config = dict(
    train_examples=36250,
    crop_scale_min=1,
    conv_stem=False,
    kernel_size=7,
    optimizer='muon',
    lr=0.0054,
    nesterov=True,
    final_lr_fraction=0.01,
    weight_decay=0.01,
    adamw_weight_decay_other_params=0,
)
Rows from block 6 of a small image classifier, named by matrix and row number. Rows with one number belong to one neuron. Each number is 50 + 10 x the weight over its row's rms, rounded and kept within 0 to 99. All counts start at 0.
After each neuron's rows are labels from the 100 images, of 14976, where the neuron reaches its highest value: "responds to" is what is common among them; "peak at" is the part of the image that holds the peak. Only what is clearly more common there than usual is listed. The data: rendered dice on a table.
# fc1: MLP up (model.blocks.6.mlp.fc1.weight, 768x128), inputs 0-63
# fc2: MLP down (model.blocks.6.mlp.fc2.weight, 128x768, transposed), outputs 0-63

fc1.687:47 50 36 50 69 61 55 50 67 57 37 50 50 31 50 57 50 56 50 50 62 84 31 26 50 50 44 50 50 50 60 50 37 47 50 50 34 54 46 49 55 50 36 61 50 50 71 50 58 56 59 38 50 50 44 40 50 50 66 48 57 42 55 50
fc2.687:39 56 67 50 27 50 50 50 46 44 66 50 50 50 39 33 50 50 58 38 40 42 50 76 56 48 50 50 54 37 55 50 50 50 57 50 61 50 50 49 53 45 57 40 50 50 50 94 37 50 50 50 50 50 32 50 50 50 50 41 56 22 50 50
responds to: three on top; total: 3
peak at: top centre

fc1.220:39 42 50 52 50 54 50 65 50 33 40 38 39 34 41 29 44 53 50 39 35 50 50 50 34 50 59 50 50 73 53 52 56 50 50 50 50 72 50 50 50 50 50 57 50 50 48 50 29 58 66 49 32 50 50 50 42 56 76 55 64 33 45 50
fc2.220:54 45 50 50 50 66 53 46 50 70 75 50 47 42 53 65 56 43 50 68 54 37 50 46 65 50 64 50 50 50 50 50 40 50 50 38 50 50 46 54 50 50 50 50 50 50 50 25 50 39 50 66 65 44 50 50 60 63 25 52 31 50 67 57
responds to: dice: one; two on top; total: 2
peak at: centre

fc1.212:50 50 50 50 42 51 50 50 50 55 50 50 64 50 50 50 60 50 50 57 43 39 65 50 19 64 43 47 51 50 50 30 50 71 50 50 50 50 50 34 56 50 32 40 50 43 63 50 50 66 37 40 50 26 50 50 50 41 50 71 30 50 24 60
fc2.212:50 50 34 50 44 50 50 52 50 50 50 37 50 42 50 50 50 50 50 50 54 77 50 50 50 25 50 50 50 50 50 50 50 26 50 41 50 50 72 80 50 50 50 61 19 50 30 50 68 50 50 50 50 50 50 50 50 50 50 50 50 50 50 50
responds to: total: 4
peak at: bottom left

fc1.484:50 56 56 50 50 50 71 50 43 58 50 50 72 50 43 50 50 50 38 43 50 50 50 50 50 50 39 50 50 50 48 46 45 50 50 62 50 50 38 50 50 36 50 50 50 55 42 37 59 50 50 66 50 31 60 16 50 50 50 21 62 32 45 32
fc2.484:51 50 63 50 39 34 25 50 50 50 50 50 36 37 42 50 56 31 30 34 50 55 58 50 50 50 59 50 47 65 62 59 45 50 55 38 50 50 54 50 46 68 46 68 45 50 59 77 50 50 51 50 50 54 62 65 50 55 29 58 59 50 57 50
responds to: two on top
peak at: middle right

fc1.533:48 42 50 38 50 56 42 50 73 50 41 52 37 41 50 37 54 50 50 50 48 69 31 34 50 33 60 36 58 50 50 47 63 50 50 68 50 50 50 34 63 79 50 47 77 50 44 68 50 44 40 64 55 50 60 50 50 58 50 50 50 62 37 50
fc2.533:60 50 63 50 60 36 50 25 49 50 65 66 54 62 50 50 50 50 53 33 50 50 50 50 50 50 34 50 35 45 50 50 31 57 50 33 54 68 50 50 50 29 50 52 53 48 41 50 50 44 50 50 27 60 26 50 60 56 50 44 50 50 61 50
responds to: dice: two
peak at: centre

fc1.343:50 43 56 61 64 58 50 50 61 44 50 50 35 41 36 57 50 50 50 50 33 48 52 50 58 68 50 50 59 38 32 60 29 67 54 40 41 39 41 50 50 50 53 50 50 50 50 57 50 59 44 41 61 50 36 50 25 44 50 74 50 50 47 50
fc2.343:59 59 39 40 50 50 38 50 33 58 51 50 50 50 50 56 47 50 44 39 57 50 50 63 50 50 71 25 82 50 56 50 50 19 59 29 50 50 64 50 50 50 29 50 46 50 50 43 50 56 50 50 50 53 47 43 69 50 50 59 47 50 60 72
responds to: one on top; dice: three
peak at: top centre

fc1.455:41 50 50 50 50 50 40 58 50 62 50 50 57 50 50 50 34 61 50 50 55 36 31 50 50 41 50 50 37 50 50 76 50 39 54 70 50 54 34 32 70 50 28 47 33 32 50 50 39 54 50 56 50 50 21 44 50 58 50 50 50 64 33 85
fc2.455:46 56 35 50 50 50 50 50 39 50 42 50 50 50 50 67 90 22 59 48 50 66 50 35 50 66 50 50 70 50 36 39 50 50 66 50 50 50 42 50 50 50 50 50 50 50 50 50 50 26 62 50 45 50 63 69 55 50 61 64 50 45 59 18
responds to: dice: one; total: 5; total: 3
peak at: centre; top centre

fc1.557:50 32 47 50 65 38 58 71 58 46 50 43 40 59 67 50 50 67 60 52 56 50 50 50 63 37 30 50 60 23 51 50 50 37 39 52 50 50 31 55 50 43 61 33 37 31 50 54 63 50 50 50 50 50 53 56 50 62 53 50 21 50 28 58
fc2.557:56 50 50 50 46 50 50 50 26 50 50 50 74 50 58 63 31 50 52 50 50 41 50 50 29 50 63 50 50 75 62 29 50 73 38 58 50 50 50 50 50 50 50 50 50 61 51 50 45 50 53 57 50 50 74 71 60 50 50 50 50 49 73 30
responds to: five on top; total: 5
peak at: middle left

fc1.631:38 50 50 50 50 50 50 50 50 50 50 26 50 57 50 50 50 50 50 50 43 55 50 25 50 50 44 50 69 41 74 60 50 70 50 50 50 50 50 69 50 25 50 50 50 25 50 50 47 64 63 77 50 50 40 50 50 50 50 50 36 50 50 71
fc2.631:50 50 50 50 50 50 37 78 23 50 50 50 50 50 50 50 34 50 50 61 57 44 50 50 54 60 50 30 50 50 50 50 42 50 40 50 86 50 46 66 40 50 50 50 50 60 50 50 50 60 21 50 29 35 50 60 50 50 50 57 50 50 50 43
responds to: five on top
peak at: top centre

fc1.175:66 50 38 61 47 29 58 50 50 50 66 50 43 56 39 55 30 71 35 46 50 77 50 50 37 25 60 60 50 50 50 58 50 50 34 71 50 50 56 41 47 32 50 60 50 50 66 63 60 50 57 62 66 43 50 70 50 50 50 50 30 65 50 50
fc2.175:50 39 50 50 50 50 50 50 50 50 50 36 68 15 56 42 55 50 50 47 50 50 50 50 43 50 24 50 50 63 50 60 50 54 54 43 50 29 68 50 50 61 57 50 38 63 34 50 45 50 50 67 40 66 50 34 50 50 50 69 60 40 50 47
responds to: one on top; total: 1
peak at: middle left

fc1.447:50 50 60 22 31 71 50 53 41 59 50 50 50 50 30 40 36 73 50 50 50 50 50 54 35 50 58 50 50 60 47 63 37 67 56 50 50 57 53 70 39 50 50 50 70 44 50 50 57 77 71 50 28 50 50 63 56 50 50 50 50 50 51 68
fc2.447:42 50 43 67 61 38 50 79 50 37 62 50 62 55 60 50 57 50 50 55 25 40 50 50 42 50 50 50 61 50 50 45 59 47 75 58 70 57 50 50 44 50 50 50 65 62 53 31 50 36 45 47 64 50 50 67 50 67 35 50 56 50 50 50
responds to: four on top; dice: three
peak at: top left; top centre

fc1.615:57 64 50 50 46 50 53 31 27 50 63 42 85 50 61 44 55 52 50 50 42 50 43 50 55 67 68 54 29 43 50 50 50 50 47 50 39 35 59 50 58 33 50 50 43 50 50 50 68 60 54 50 50 54 50 34 71 50 50 66 50 37 50 50
fc2.615:52 41 47 50 50 50 46 50 58 50 50 50 36 33 31 54 50 39 50 50 50 38 53 39 37 32 50 45 50 50 66 50 50 36 44 50 65 59 50 51 50 52 50 36 61 50 50 50 31 28 50 30 50 44 50 50 40 50 51 38 50 86 64 50
responds to: total: 2
peak at: top left

fc1.568:50 50 50 50 56 58 50 53 50 34 50 50 62 41 50 50 50 50 50 54 30 41 69 59 55 42 50 50 50 50 50 81 27 50 50 50 67 61 54 61 58 28 50 40 50 50 50 73 82 50 50 67 50 50 71 50 50 50 59 22 46 40 50 35
fc2.568:51 61 50 58 49 39 46 58 50 50 50 58 50 50 50 31 50 63 29 36 50 60 69 50 42 50 66 47 59 50 57 50 50 32 50 56 45 46 56 50 50 75 50 50 43 50 47 47 43 74 50 36 50 73 32 65 50 36 31 76 50 50 50 50
responds to: dice: three
peak at: middle left; top centre

fc1.671:50 64 47 50 50 50 55 50 64 40 50 50 69 40 62 50 42 50 57 50 36 70 23 22 40 73 50 38 56 54 43 50 35 30 56 50 57 61 50 30 50 50 49 53 53 50 50 54 40 50 51 44 36 63 47 37 50 58 41 36 50 56 50 43
fc2.671:66 50 50 50 50 50 29 38 50 50 39 41 25 50 34 50 80 44 46 50 64 50 38 63 50 35 50 54 50 45 51 34 50 50 50 50 62 50 40 69 50 50 63 50 34 50 42 65 52 46 64 69 50 50 36 50 61 50 64 50 50 50 54 65
responds to: six on top
peak at: middle right

fc1.171:47 50 58 62 59 50 30 50 50 64 50 25 50 50 50 50 42 42 63 61 58 71 63 59 50 54 50 27 50 50 50 60 47 56 61 50 50 63 59 43 39 66 42 50 66 43 65 49 42 50 44 50 50 44 50 50 50 60 50 54 50 57 50 50
fc2.171:53 72 50 20 39 68 71 59 50 44 30 68 50 50 70 50 50 50 28 50 41 50 50 50 50 50 50 50 50 50 50 50 50 35 50 54 43 50 39 50 50 59 50 50 50 65 50 62 50 50 67 42 40 50 50 45 69 62 50 34 50 43 59 50
responds to: one on top; total: 1
peak at: bottom centre

fc1.585:63 38 50 34 50 43 50 50 45 37 50 50 50 50 35 50 60 50 50 63 50 36 41 37 50 50 51 50 50 50 50 74 50 39 65 75 50 50 33 56 50 24 64 50 50 50 50 62 45 65 45 50 45 74 35 39 41 50 50 46 50 50 50 50
fc2.585:42 50 50 39 50 50 26 50 50 37 57 50 35 50 69 31 40 50 65 38 45 50 50 50 50 50 55 50 50 45 50 23 57 54 50 50 47 50 50 66 52 48 66 61 50 50 55 50 50 50 50 46 50 48 50 62 58 58 32 71 50 68 50 50
responds to: five on top
peak at: top centre

fc1.655:37 54 50 41 74 28 51 41 50 50 52 50 62 61 50 56 61 42 31 50 36 39 56 41 64 46 54 35 50 60 38 50 45 50 50 50 50 50 41 50 50 50 50 55 64 73 44 50 50 50 24 44 61 58 58 50 54 56 50 47 50 55 54 50
fc2.655:42 27 50 60 50 42 50 55 50 64 62 66 46 44 54 42 41 49 57 37 67 50 50 50 34 42 46 60 50 50 68 40 50 39 50 71 50 38 49 50 50 50 43 50 30 50 50 73 65 50 50 47 50 50 43 50 50 40 30 31 50 50 65 40
responds to: six on top
peak at: top centre

fc1.759:50 64 50 50 50 50 50 80 71 31 50 50 50 76 50 37 32 46 50 50 42 50 50 50 50 33 50 50 67 50 50 50 50 68 50 50 30 50 50 50 50 53 40 63 50 50 50 50 39 40 50 35 71 50 50 50 50 50 50 50 36 69 50 60
fc2.759:63 50 50 31 50 50 50 50 35 66 50 50 38 50 50 50 50 50 36 38 50 58 68 30 50 50 44 57 73 50 50 35 43 50 57 50 50 50 50 50 60 50 50 61 63 50 50 37 50 50 50 50 50 26 50 50 50 35 50 50 28 44 50 50
responds to: one on top; total: 1
peak at: top centre

fc1.485:35 50 50 50 50 50 64 46 50 50 50 58 50 50 60 50 50 50 37 65 50 26 56 33 50 50 68 62 47 50 50 69 50 67 65 50 50 67 27 50 50 50 50 45 62 50 53 60 50 35 50 57 51 52 67 50 36 50 76 65 50 30 38 50
fc2.485:45 50 62 50 50 29 30 50 50 50 41 46 50 50 58 50 69 70 50 40 50 63 50 66 50 50 49 50 50 55 50 49 60 50 29 61 50 50 50 50 53 38 57 59 50 65 47 33 50 50 50 39 44 50 41 38 50 69 37 57 50 50 74 50
responds to: dice: one; two on top; total: 2
peak at: centre

fc1.668:33 44 48 50 50 76 69 50 50 69 65 15 50 50 59 50 50 50 29 64 50 50 50 50 50 50 50 79 50 50 50 40 50 50 66 50 50 50 28 50 74 50 73 50 50 43 50 72 50 50 37 50 50 66 50 50 58 69 50 50 50 50 50 50
fc2.668:50 65 50 50 50 41 50 40 50 50 50 50 50 67 50 41 78 67 50 50 47 50 50 68 50 50 50 51 64 58 34 50 50 50 38 50 42 40 40 38 64 55 33 50 50 71 50 31 45 50 50 50 50 50 37 50 45 27 50 54 50 50 50 36
responds to: dice: two
peak at: centre

fc1.382:50 50 71 59 50 32 45 67 50 50 50 50 50 50 50 43 50 58 36 41 50 50 50 50 46 50 66 50 63 50 50 50 50 58 50 69 52 50 50 50 50 50 50 64 50 50 50 50 32 50 37 76 50 50 50 87 76 50 40 36 50 50 50 50
fc2.382:50 50 37 50 50 50 50 50 50 23 30 58 65 39 72 50 50 50 50 66 50 56 50 65 50 50 50 50 50 50 62 60 50 50 50 35 50 50 50 50 50 50 50 36 74 50 50 58 50 50 60 50 50 50 50 12 50 50 63 63 75 38 50 50
responds to: four on top
peak at: top left; top centre

fc1.757:55 50 25 50 59 50 73 59 50 62 59 50 62 50 59 62 52 67 60 63 38 40 50 50 57 77 50 50 50 38 58 50 40 50 50 50 50 31 50 50 50 41 63 50 51 50 60 69 33 48 44 38 67 45 50 42 50 50 50 50 38 32 50 35
fc2.757:50 43 45 66 50 33 59 37 37 50 41 33 60 36 50 50 50 35 64 33 58 50 50 35 21 50 50 40 74 68 50 29 50 52 42 61 50 40 50 50 47 68 52 55 52 40 50 50 39 30 43 39 40 50 50 79 50 50 50 60 45 67 50 50
responds to: six on top
peak at: top centre

fc1.236:50 62 30 50 50 50 50 50 50 51 50 45 49 29 50 50 44 50 50 50 34 50 50 50 50 57 50 50 50 50 50 71 50 50 50 66 67 76 50 50 50 50 50 78 50 58 50 57 66 50 78 50 54 50 50 50 36 64 50 22 50 50 40 50
fc2.236:50 34 72 50 50 64 45 50 50 50 50 50 50 28 50 50 59 34 50 50 50 50 35 50 65 30 50 50 61 57 64 30 50 28 67 50 50 50 50 53 50 50 38 50 50 61 50 37 50 50 34 56 50 36 50 50 75 32 50 60 50 57 60 50
responds to: two on top
peak at: middle left

fc1.379:43 50 56 41 50 51 50 50 50 50 50 46 50 50 73 37 54 31 50 44 50 50 35 50 50 61 50 60 50 60 59 62 50 46 50 39 50 64 82 50 87 30 50 41 53 50 29 57 69 60 56 50 68 50 50 53 50 78 50 43 50 50 48 50
fc2.379:37 50 62 50 50 41 50 40 50 56 64 48 54 43 50 50 44 51 31 37 50 74 50 43 50 50 50 46 50 43 46 50 50 67 66 64 45 50 50 50 17 50 36 50 50 38 42 50 41 35 80 50 36 23 48 53 50 50 45 56 47 82 50 68
responds to: five on top
peak at: middle left; bottom centre

fc1.158:50 50 50 36 45 35 46 42 66 55 50 55 50 50 70 44 50 50 50 62 37 50 68 50 39 68 64 50 50 30 50 38 50 59 60 50 50 67 50 50 50 44 50 81 52 50 50 50 50 50 50 50 69 34 50 50 29 50 57 50 65 50 50 50
fc2.158:50 43 64 50 50 54 28 50 50 50 55 49 50 50 50 50 50 50 50 50 50 50 36 50 50 64 50 50 50 50 48 50 31 41 30 50 59 50 65 37 50 50 73 50 50 39 24 78 50 64 50 53 49 54 60 45 50 50 84 39 44 38 50 39
responds to: five on top
peak at: middle right

fc1.74:61 50 34 50 50 19 50 54 48 50 44 65 50 50 58 50 27 50 50 50 33 50 47 50 60 56 50 59 51 62 35 67 30 50 50 58 41 44 50 48 63 50 45 50 33 50 58 50 50 50 50 50 53 50 68 50 50 38 50 50 56 50 39 65
fc2.74:50 30 66 50 58 50 41 50 50 39 50 30 50 50 50 41 58 53 47 50 66 61 29 50 50 68 50 73 50 49 59 50 56 50 50 36 30 50 50 49 44 46 33 40 57 50 32 49 58 50 50 33 43 35 31 28 50 37 50 55 50 23 50 36
responds to: two on top; total: 2
peak at: top centre

fc1.234:35 50 30 50 50 66 54 50 29 71 50 45 34 50 50 50 50 29 38 53 45 50 50 67 35 33 50 50 35 50 30 38 50 42 50 50 64 50 50 49 59 74 66 50 50 65 44 50 50 50 69 46 50 50 27 50 50 61 48 71 34 37 50 50
fc2.234:42 50 71 50 50 40 39 26 80 50 60 50 50 65 44 45 64 50 58 50 64 60 50 50 50 64 50 68 61 69 50 50 50 50 50 50 50 38 50 60 50 50 40 62 50 43 50 50 50 29 27 33 51 50 50 50 38 50 50 50 64 50 50 50
responds to: total: 2
peak at: top centre; centre

fc1.190:42 50 50 50 50 49 60 50 50 50 45 41 47 47 56 50 50 50 50 50 40 50 50 61 50 58 50 65 50 50 50 50 50 34 69 68 44 29 50 53 53 26 50 50 50 30 57 50 50 41 31 50 53 50 50 47 43 50 50 59 33 28 26 81
fc2.190:50 50 50 50 50 50 50 47 60 63 59 50 63 21 50 50 50 50 50 50 50 50 53 50 50 50 40 50 50 62 50 60 50 72 43 41 50 71 57 50 50 83 50 50 50 69 43 50 59 50 72 50 64 50 50 50 71 50 60 50 50 50 84 38
responds to: five on top; total: 5
peak at: bottom centre

fc1.169:50 50 66 50 50 50 50 50 29 57 50 50 26 40 50 39 50 62 58 65 50 67 50 28 50 50 94 50 36 50 50 50 40 50 50 29 42 76 50 50 88 50 50 50 50 36 50 50 50 71 50 50 50 50 50 37 50 50 50 50 52 50 50 29
fc2.169:27 50 22 50 41 79 50 73 50 38 50 50 50 50 50 50 63 50 50 50 50 62 50 63 50 43 42 42 62 58 50 50 67 68 50 63 50 24 35 65 31 50 50 50 50 59 32 59 50 38 62 50 50 50 73 56 47 50 50 50 50 41 50 50
responds to: dice: two
peak at: centre

fc1.509:50 50 56 50 62 62 68 50 23 64 50 36 50 50 50 42 67 50 43 50 50 50 50 42 50 50 50 62 50 50 50 50 50 50 50 50 45 50 50 50 50 70 50 59 50 58 51 50 08 50 71 50 50 50 50 54 64 44 50 50 59 66 62 50
fc2.509:50 63 58 50 50 50 31 50 79 50 56 62 50 50 50 62 50 50 71 77 50 65 74 50 62 45 50 50 50 57 50 50 34 50 50 50 50 50 50 33 50 58 50 50 33 50 50 50 61 50 50 50 50 50 50 50 50 50 50 50 50 66 34 70
responds to: dice: three
peak at: bottom centre; centre

fc1.662:64 26 50 50 50 50 50 50 52 62 32 68 43 58 37 57 63 28 41 50 46 50 50 50 43 50 50 50 50 72 50 50 26 50 48 50 44 50 32 57 50 50 50 51 70 78 70 47 73 50 36 44 31 50 50 50 36 50 86 42 61 58 38 50
fc2.662:50 67 48 62 50 50 54 27 42 50 79 37 51 50 50 50 50 77 50 50 59 50 57 50 50 50 76 50 50 57 50 50 60 65 30 61 61 50 50 50 50 30 67 50 50 50 50 50 38 73 50 50 50 33 57 50 63 50 23 50 50 50 50 50
responds to: dice: one; total: 2
peak at: centre; middle left

fc1.387:25 67 59 50 65 50 50 72 50 50 50 50 46 50 48 50 50 50 54 50 50 38 50 50 50 50 47 50 34 50 62 50 50 50 63 65 50 50 50 56 50 50 50 50 50 50 50 50 50 75 50 34 26 27 70 59 58 50 50 50 50 50 50 67
fc2.387:67 50 50 36 61 50 50 55 77 45 64 32 50 60 50 50 50 50 50 54 32 50 66 50 50 42 50 63 58 43 30 50 50 50 66 50 43 34 50 50 50 42 50 50 50 50 67 32 50 50 47 51 61 80 50 69 50 37 50 50 50 50 50 50
responds to: three on top
peak at: middle left

fc1.693:50 37 40 55 50 50 50 50 50 50 39 50 71 31 50 50 43 50 51 50 50 67 50 28 38 56 50 39 50 29 50 62 50 50 50 62 62 50 50 50 50 59 50 63 50 50 50 50 50 50 50 50 52 50 50 50 31 50 44 45 68 30 42 50
fc2.693:50 50 66 50 50 50 44 50 73 50 50 50 50 50 65 50 71 50 50 38 50 30 59 50 50 50 50 36 50 66 50 22 38 50 50 58 65 35 50 50 50 60 38 50 50 50 63 50 50 53 29 50 50 50 13 50 42 72 50 33 50 50 49 50
responds to: three on top; dice: three
peak at: top centre

fc1.141:70 50 50 50 50 50 50 50 50 50 50 37 45 50 50 25 50 37 30 74 44 50 46 50 24 50 50 35 50 60 33 44 50 50 50 50 50 78 50 50 33 32 50 50 50 50 50 50 50 76 64 36 50 50 50 54 50 50 56 50 76 50 50 50
fc2.141:50 50 50 63 50 50 50 50 50 44 42 50 50 50 50 50 50 58 63 36 50 50 50 50 73 50 56 63 50 65 50 50 50 42 50 50 50 32 50 60 33 76 50 50 50 50 36 50 42 50 50 50 50 32 50 50 50 50 50 26 31 48 66 50
responds to: four on top
peak at: centre

fc1.554:66 30 40 50 67 50 78 50 50 38 35 49 57 50 50 70 51 50 40 32 50 50 49 50 50 50 34 50 50 50 56 70 32 46 50 50 50 50 50 50 35 50 50 50 41 50 39 65 79 50 50 51 50 50 50 36 35 50 57 42 45 39 50 50
fc2.554:57 50 50 56 34 63 41 50 42 68 50 50 50 69 50 26 50 50 35 50 50 38 71 50 41 37 66 31 55 54 40 50 67 56 50 61 50 50 50 48 70 28 72 47 64 50 50 43 50 50 53 50 39 67 49 65 50 50 41 50 36 42 50 11
responds to: dice: three; four on top
peak at: middle left